A small sound classifier, trained from scratch: 4.12M parameters, trained on Morse code for random letters and digits, with fading, noise and interfering tones.
Rows from block 6 of a small sound classifier, named by matrix and row number. Rows with one number belong to one channel. Each number is 128 + 32 x the weight over its row's rms, rounded and kept within 0 to 255. All counts start at 0. After the name is the row's rms in percent of the matrix's.
After each channel's rows are labels from the 100 clips, of 14848, where the channel reaches its highest value: "responds to" is what is common among them; "peak on" is the class under the peak. Only what is clearly more common there than usual is listed. The data: Morse code for random letters and digits, with fading, noise and interfering tones. In brackets: how many of the 100.
# convs0: first width-11 conv (model.blocks.6.convs.0.weight, 144x144x11, each kernel summed), inputs 0-143
# convs1: second width-11 conv (model.blocks.6.convs.1.weight, 144x144x11, transposed, each kernel summed), outputs 0-143

convs0.100 088 [ 75 134  82 140 125 140 184 111 138  88 146 114  60  68 139 116  98 116  45 125 118 104 140  96 104 101 131 114  95 101  96 131 116 138  98  70 170 138  75  93  89 111 125  92 106 152 136  78 128 100  72  68 134  84 119 120  62 116  97 158  90 153  92 147 134  91 135 133 115  78 158  92  77  72 108 102 158 139 107 143 125 160  96 111 137 111  70 141 120 156 133 140  66 172 163 123  57 138  88 127 141 119 148 133 121 165 122 153 118 118 141 122  86 101 149 121 135 107 122 155 109  81  97 166 116 104  61  72  82 135 133  85 142  67 105 101 148  95 152 146  56  85 126  86]
convs1.100 081 [161 141 140 149  99 153 144 126  94 127 113  90 129 112 105 149 101 114  82 174 103 136 124 154 148 124 127 163 125 117 186  96 185 162 204 140 151  60 140 105 111 126 139 176 124  95 123  88 135  98 125 185  80 131 101 166 161 117  53 116 129 147 129 150  90 110 102 145 158 173 105 129 150 100 128 170 164  90 147 124  92 157 109 201 132 175 102  75 121 142 158  81 102 135 134 118 134 107 111  99 138 181 118  53 175  32 133 159 131  66 122 136 145 127 160 122 115 134 144 155 182  48 168 177 126 157 136 113 154 163 156 177  82  89 156 147 141 147 188 110 104 123 129 147]
responds to: reverberation (36); the character "z" (35); first character: z (28)
peak on: gap (91)

convs0.22 103 [120 117 114  48 120 183 124  95 112 141 128 133 108 101 102 104 178  92   8 102  49  91  78  63  96 110 144 109 138 129 149  47 143 131 112 123 107 132 115  93 170 138 108 106  78  90 182 111 130 107  86 119 139 160 144 119 102 126 106 135 150 124  93 150  97 148 124  56 160 110  95 124  87 104 192 122 121  96 123 133 111 170 156 138 135 163 129 120 131 190 117 109  87 167 125 103 145 118  82 152 106 175 126 156  66 152  86 107 104  96  90 120 156 133 106 128  94 147 121 126  85 167 112 146  95 104 181 129 168 157 108  89 127 102 157  85 158  62 146 129 114  96 110 144]
convs1.22 094 [133 158 146 145 174 117 101  60 140 148 108 102 116 148  64 105  69 142 108 160 179 154 172 110  97  58 153 116 152 196 110 143 136 155  78 158 103  96 124 124  92 136 152 142  92 149 137 150 120 134 123 102 117 144 141  89 161  95 158 104  80 153 124 170  57 133 169 110 141  78 150 169 143 150  97 191 136 109 134 119 159 120 193  82 108 135 165 167 112 117 160 124 132 185 102 132 187 123  87  80 161 130 180 138 110  77 131  89  56 141 103 158 108 130 158  87 109 122 158 105 167 134 130 151 122 148  86 132  51 115 137 138 130 209 146 151 157 183 156  86 151 104 123 124]
responds to: speed: fast (75); the character "1" (58); first character: 1 (54)
peak on: the character "1" (54)

convs0.142 117 [120  77 137 125 121 151 147 117 139 142 137 126 167 152 141 177 101 163 122 131 103  93 151 194  77 129  57  57 142 109 110 164 104 113  98 170 147 142 145  93  81 137 163 108  73 102 107 121 180 121 141 147 130 133 140 152 157 179 114 131  74 122 144 115 142 123 129 129 128  65 142 105 223 109  38 143 110  48 141 101 117 119 130 105 108 148 131 131  66 138 135 147 180 127 128 157  34 183  83 100 160  98  66 108 157 117 142 127 132 126 128 133 104 166 112 195 156 116 172 168 164  97  90 149 127 159  67 135 140 127 162 149 126 116 154 128 151 122  80  88 103 132 113 104]
convs1.142 104 [111 147 140 100  89 115 159 181 124 176 134  83 124 129 177 161 177 152 106 132 128 111  96 120 135 165  63 101 125 168 159 143  69  85 127 130 147 138 137  83 144 109 128 122 150  87 157 185 146 100 145 137 119  96 113  96 125 143 107  79  29 127 127 110 113  88  75 102 130 133 127 102 188 154  71  82 130  53 107  94 148  78 141 115 153 169 127 100  84 138 125 167 120  87 116 145 153 106 135 119  94 112  82 115 133  90 101 138 140 118  86 140 124 123  82 176 145  84 121 142 159  93 184 151 159 125  67 117 170 162 114 185  96 118  70 158 138  89 100  51 119 188 146 102]
responds to: the character "8" (39); the character "d" (34); first character: 8 (27)
peak on: the character "d" (30)

convs0.70 086 [108  86 156 117 110  89 107 142 103 102 132  97  74  85 116 106 128 116 156 167  93 172 142 100 117 172  59 154 214 148 132 116 147 165 185  96 105 190 231 137 133 142 161 170 127 140 114 142 128 157 164 181 139 175 128 157  84 123 103  94 107 139 124 154 157 170 129 149 133 163 180 150 118 139 157 155 153 116  76 124 116 129 171 118 151 169 119 102 127 105 118 140 176  88 100 153 110  94  79 141 128 103 138 117 128 134 115 169 144 144 212 148 148 176 126  75 114 123 124  75  83 112 164 125 128 161 142 163 189 115 162 141 144 143 148  54 162 143 205 117 157 145 157 139]
convs1.70 093 [115  94  98 103  62  95 112 125  75 145 110 134  82 124 139 105 137 152 129 124  88 142 119 123 193 110 137 164  99  82 144 111 138 209 116 124 113 123 102  70 121  91 160 175 168  75 141 100 131 106 113 137   0 131 127 117 132 190  89  92 145 121  91 149  36 125 123 174  86 144 111 125 122 120  92 133 137 135 139  81 113 118  76 168 174 132  72  80 114  77 137  66 121 131 127 147 132 143 137 131 145 138 118  54 157  96 129 122  99 109  97  57 141 123 139 126  78  72  74 129 141 119 121 111 124 143 133  74 147 102 146 131 133 141 109 138 120 154 123 141  73  87 148 140]
responds to: the character "8" (49); the character "c" (48); first character: 8 (45); first character: c (42)
peak on: the character "8" (45); the character "c" (42)

convs0.67 133 [ 86 119 120  63 147 111 122  89  89 141  56  99  78  73 155  77 153 150 111 110  81  85 130 122  45 113  80  99 161 139 122 111 108 154 112  93 127 126  86 101 128 105 104  75  90 118 141 162 120  92  68 115 111 154 148 150  95  88 120 159 120 111 108 140 130 192  91  98 173 142  95 129  82  47 188 138  80 123 122 113  97 123 134 105 147 160 134 119  95 149 142 152 135  89 160 122 108 188  96 142 107 155 109 112 108 132 107 115  69 158 107 110 122 157  82 118 129 108 144 203 106 130 134  79  86 105 108  96 160  75  94  73 119 154 110 143 123  78 170 107  58 113 125 106]
convs1.67 107 [134 102 109 108 171 170 138 163  81 132  93 102 138 138 110 113  94  59 150 154  88 145 143  54  78  35  61 141 187 143 117 159 106 129  96  93  70 123 153 118 101 123  68 158 116 149 116  90 105 136 170 111 111 100  98 139 120  89 156 186 136  59 136 136 109  88 117 153 105  87 152 153 127 122 156 148  82 131  72 139 104 100 144 118 105 102 152 120 117 155 134 101 164 166 112  97 113 131 115  60 128 121 167 164  42 141  29 123  89 120 117 147  85 123 129 122  92 166 183 137 140 114 122 120 103 121 152 133 111 158 148 114 113 128 122 104  59 156 111 141 147  80  98 148]
responds to: reverberation (45)
peak on: gap (100)

convs0.104 091 [ 56 161 112 161 154  74 133 161 148 140 130 123 114  85 138 111 147 162 124 167  91  55 177 103 109 106 148 178  92 104 122  99 165 130 132 118  70 130  47  81  91 134 148 160 110 158 102  23  73 143  87 102 166 110 163 139 168 130  89 122 136 117  77 140 127 173 128 165  96  83 123 128 162  80 148 115 138 193 122 174 110 144  84 123 144 128  89 157 154 122 130 160 140 117 137 142 147 131 100 114 142 169 126 114 150 143  90 159 117 192 101  90 122 136 151 133 132 148 142 171 158 132 156 187 153  59 114 114  82 107  90 171 146 157 166 109 127  93 169 187 115 123 176 120]
convs1.104 086 [139 148  97 114 103  75 168 180  91  98 120  73 129 103 102 157 117  73 155 120 128 183  92 106 187 149 156 154 119 125 155 140 136 135 192 117 159  98 153 154 171  97 111 174 138 109 108 110 114  94 116 119 117  82 107  89 117  80  90  77  68 110 112  93 162 128  94  90 113 171  47 122 143 127 139 132 137  73 150 179 164 102  52 189 151 165 144 136  56 131 119  86 100 120 141 107 128 106 113 212 129 119  97  92 154 132  90 107 152 126 140  73 137  87 132 108 128 108  61 140 111 124 152 109 174 117 106 111 126  93 123 121  90  81 112 122  91 116 202 146 131 126 137  82]
responds to: the character "8" (75); first character: 8 (71); tone: middle (64)
peak on: gap (71)

convs0.55 097 [104 181 150 125 199 138 174 163 184 167 150 144 142 146 168 161 155 201 138 159  79  81 171 137 109 136 175 109 109 154 128 118 135  88 105 170 113 132 132 166 105 151 148 148  94 182 140  82 115 147 134 134 199 110 175 123 206 119  61 139 136 140 116 112 166 159 186 140 124  89 113 120 188 130 100 192 155 134 121 154 123 120 135 150 109 153 122 105 114 119 121 159 159 105 127 135 201 157  99 143 143 143 128 124 181 163 123 136 196 183 174 101  97 143 121 182 205 118 114 146 165 103 132 181 201 115 135 132 109 134 129 145 158 152 184 171 131 116 102 127 159 120 125 149]
convs1.55 101 [ 85 137 120  53 100 101 160 181  74 152 165 102 100 133  93 107 168 142 114 125 146 164 105  82 151 165 159 126 103  96 134 121 118 138 181  79 144  89 146 131 193 129 110 156 178 149 134  93  57 108 110 121 117 111 103  90  88 160  98  81  48 119 113  97 114  79  83  80 100  98 139 127 164 139 128 107 113 106 117 171 107  93  97 146 144 156 138 143  82 116 159 107 114  93 131 128 103  80 124 152 106 120  64 102 152  94  63 119 114  99 113  85 119 137 101 134 112  64 125 114 114 113 167 133 203  80  97 140 168  72 108 150  90  99  84 146 146 106 195 118  72 150 155 123]
responds to: the character "8" (62); first character: 8 (60); the character "b" (32)
peak on: gap (72)

convs0.66 090 [106 116 139  96 121 180 113 134  98 151 120 163 105 156  86  97 107 125  96 159 126  79 113  80  76 124 164 116 137 118 129 113 107 100 100 123 143  86 120  49 160 121 107 120  68  79 153 110 175 118 107  95  99 168 126 124  96 137 114 187 148 137 110 145 102 174 115  87  96 108 111 162  79  85 165 122  88 138 136 121 120 172 127  92  67 146 108 131 103 220 113  59  77 156 107 137 158 159  77 124 159 174 131 118  57 113 108  83  58  84  73  71 165 122 179 102 135 171  83 172 109 101 123 160 124 113 117 117 178 147 111 110 115 119 146 124 102  96 137 129  88  90  91 110]
convs1.66 096 [ 96 126 156 150 128  87  32 106 126 162 149 100 169 201 131 145 174 161 133 150  99 160 170 170 163  82 100  97 157 193 139 132 175 130 107 123  86 106 149  84 100 137 166 113 108 124 157 134 131 145 154 151 100  96 145 114 157 151 105 123  60 134 114 142  90 132 126 167  79 111 110 129 110 138 114 223 183 214 165  89 116 159 161 137  94 176 110 116  88 109 143 126 134 166 108 126  88 160  87 110 154 150 145 138 123  77 157 117 119 153  90 139 127 184 133 135 120 109 106 133 163 113 100 128  79 141 124 140 141 120 181 115 129 170 109 101 153 156 223  73 169 138 103 145]
responds to: the character "8" (44); the character "c" (42); first character: 8 (40); first character: c (35)
peak on: the character "8" (40); the character "c" (35)

convs0.88 097 [170 106 156 132 125 112  93 155 122 121 144  97 132 158  71  76   5 137  95 158 134 119 114 116 121 112 114 148 150 128 110  71 109 133 152 121 110 114 150  67  70 133 128 138  90 122 150 127 171 131 159 138 153 158 111 177  73 102 152 121 128 168 102 149 141 141 174  82 131 152 121 157  45 107  89 109 125 131  61 140 154 140 171  74 124 148 122 126 142 137 156  93 117 152  64 124 126 147  87  91 141 210 132  99  43 123 110 121  92  79 113 127 179 125 130  74 113 165  72  97  56 100 123 116  95 161 100 108 114 155 169 142 143 171 148 106 136 174 129 148  98 140 134 106]
convs1.88 093 [109 168 145 135 129  70  85 107 101 160 100 112 132 189 165 119 189 153  79 147 121 162 133 130 150  76 130 126 134 159 132 155 121 136 132  77  93  76 103  52 127  99 118 186 132  37 180 151 126 151 157 133  89 134 126 137 149 172 132 103  83  99 124 145 106 119  82 155  84 108 111 151 146 150 141 181 127 147 190  38 123 130 105 101 127 138 108 102 136 137 181 182 149 132  90 133  52 148 132  99 124 121 145  62 143  70 134 141  79  61 102 162 136 112  75 141 119  72 141 137 115 127 112 150 125 175  95 181 122 116 169 119 145 137 126 107 139 158 118  65 107 145 106 137]
responds to: the character "m" (64); first character: m (58); the character "g" (48); first character: g (40)
peak on: the character "m" (58); the character "g" (40)

convs0.81 100 [ 97  90 102  95 105 160 100 139 155 163 112 136 103  97  65 103 173 127  44 159  97 123 103  82  98 140 121 129 116 124 160  85 150 110 142 152  97 139 105 100 150 182  94 112  98 149 137  74  85 146  84 128 152 114 133  94 145 181 108  70 170 124  94 115 120 121 129  82 158 165  95  89 146  67 175  97 123 145 101 140  57 183 131 132 149 133 125 145 145 162 134  79  65 100 139  99 176  40  52 122 140 190 132 119 129 140  87  78 112 132 112 132 132  83 179  71 103 137  98 115 122 145 155 161 139  99 143 120 116 119 117 125 114 130 135  75  74 105 170 162  73 108 136 123]
convs1.81 114 [193 112 189 145 131  94  58  60 164 140 156 109 137 131  83 184 104 129 112  87 157 174 146 164 153 118 128  89 162 165 138 117 121  92 121 149 103 174 157 129  86 125 163  85  87 168 108 166 133 111 157 105 119  81  89 109 136  86 118  81  77 135 173 119 158 126 177 120 109 108 124 142 108 147  46 177 181 119 120 158 132  69 165  92 109 161 148 112  91 106 100 173 134 136  55 154 135 152  76 108 168 102 143 138 157 124 155 106 159 129 105 146 138 178 116 128 125  72 173  90  95 150 118  77  89 115  79 150  96 118 151 108 109 173 114 153 136 157 117  83 179 149 104 100]
responds to: speed: fast (82); the character "w" (37); the character "j" (33); first character: w (30)
peak on: the character "w" (30)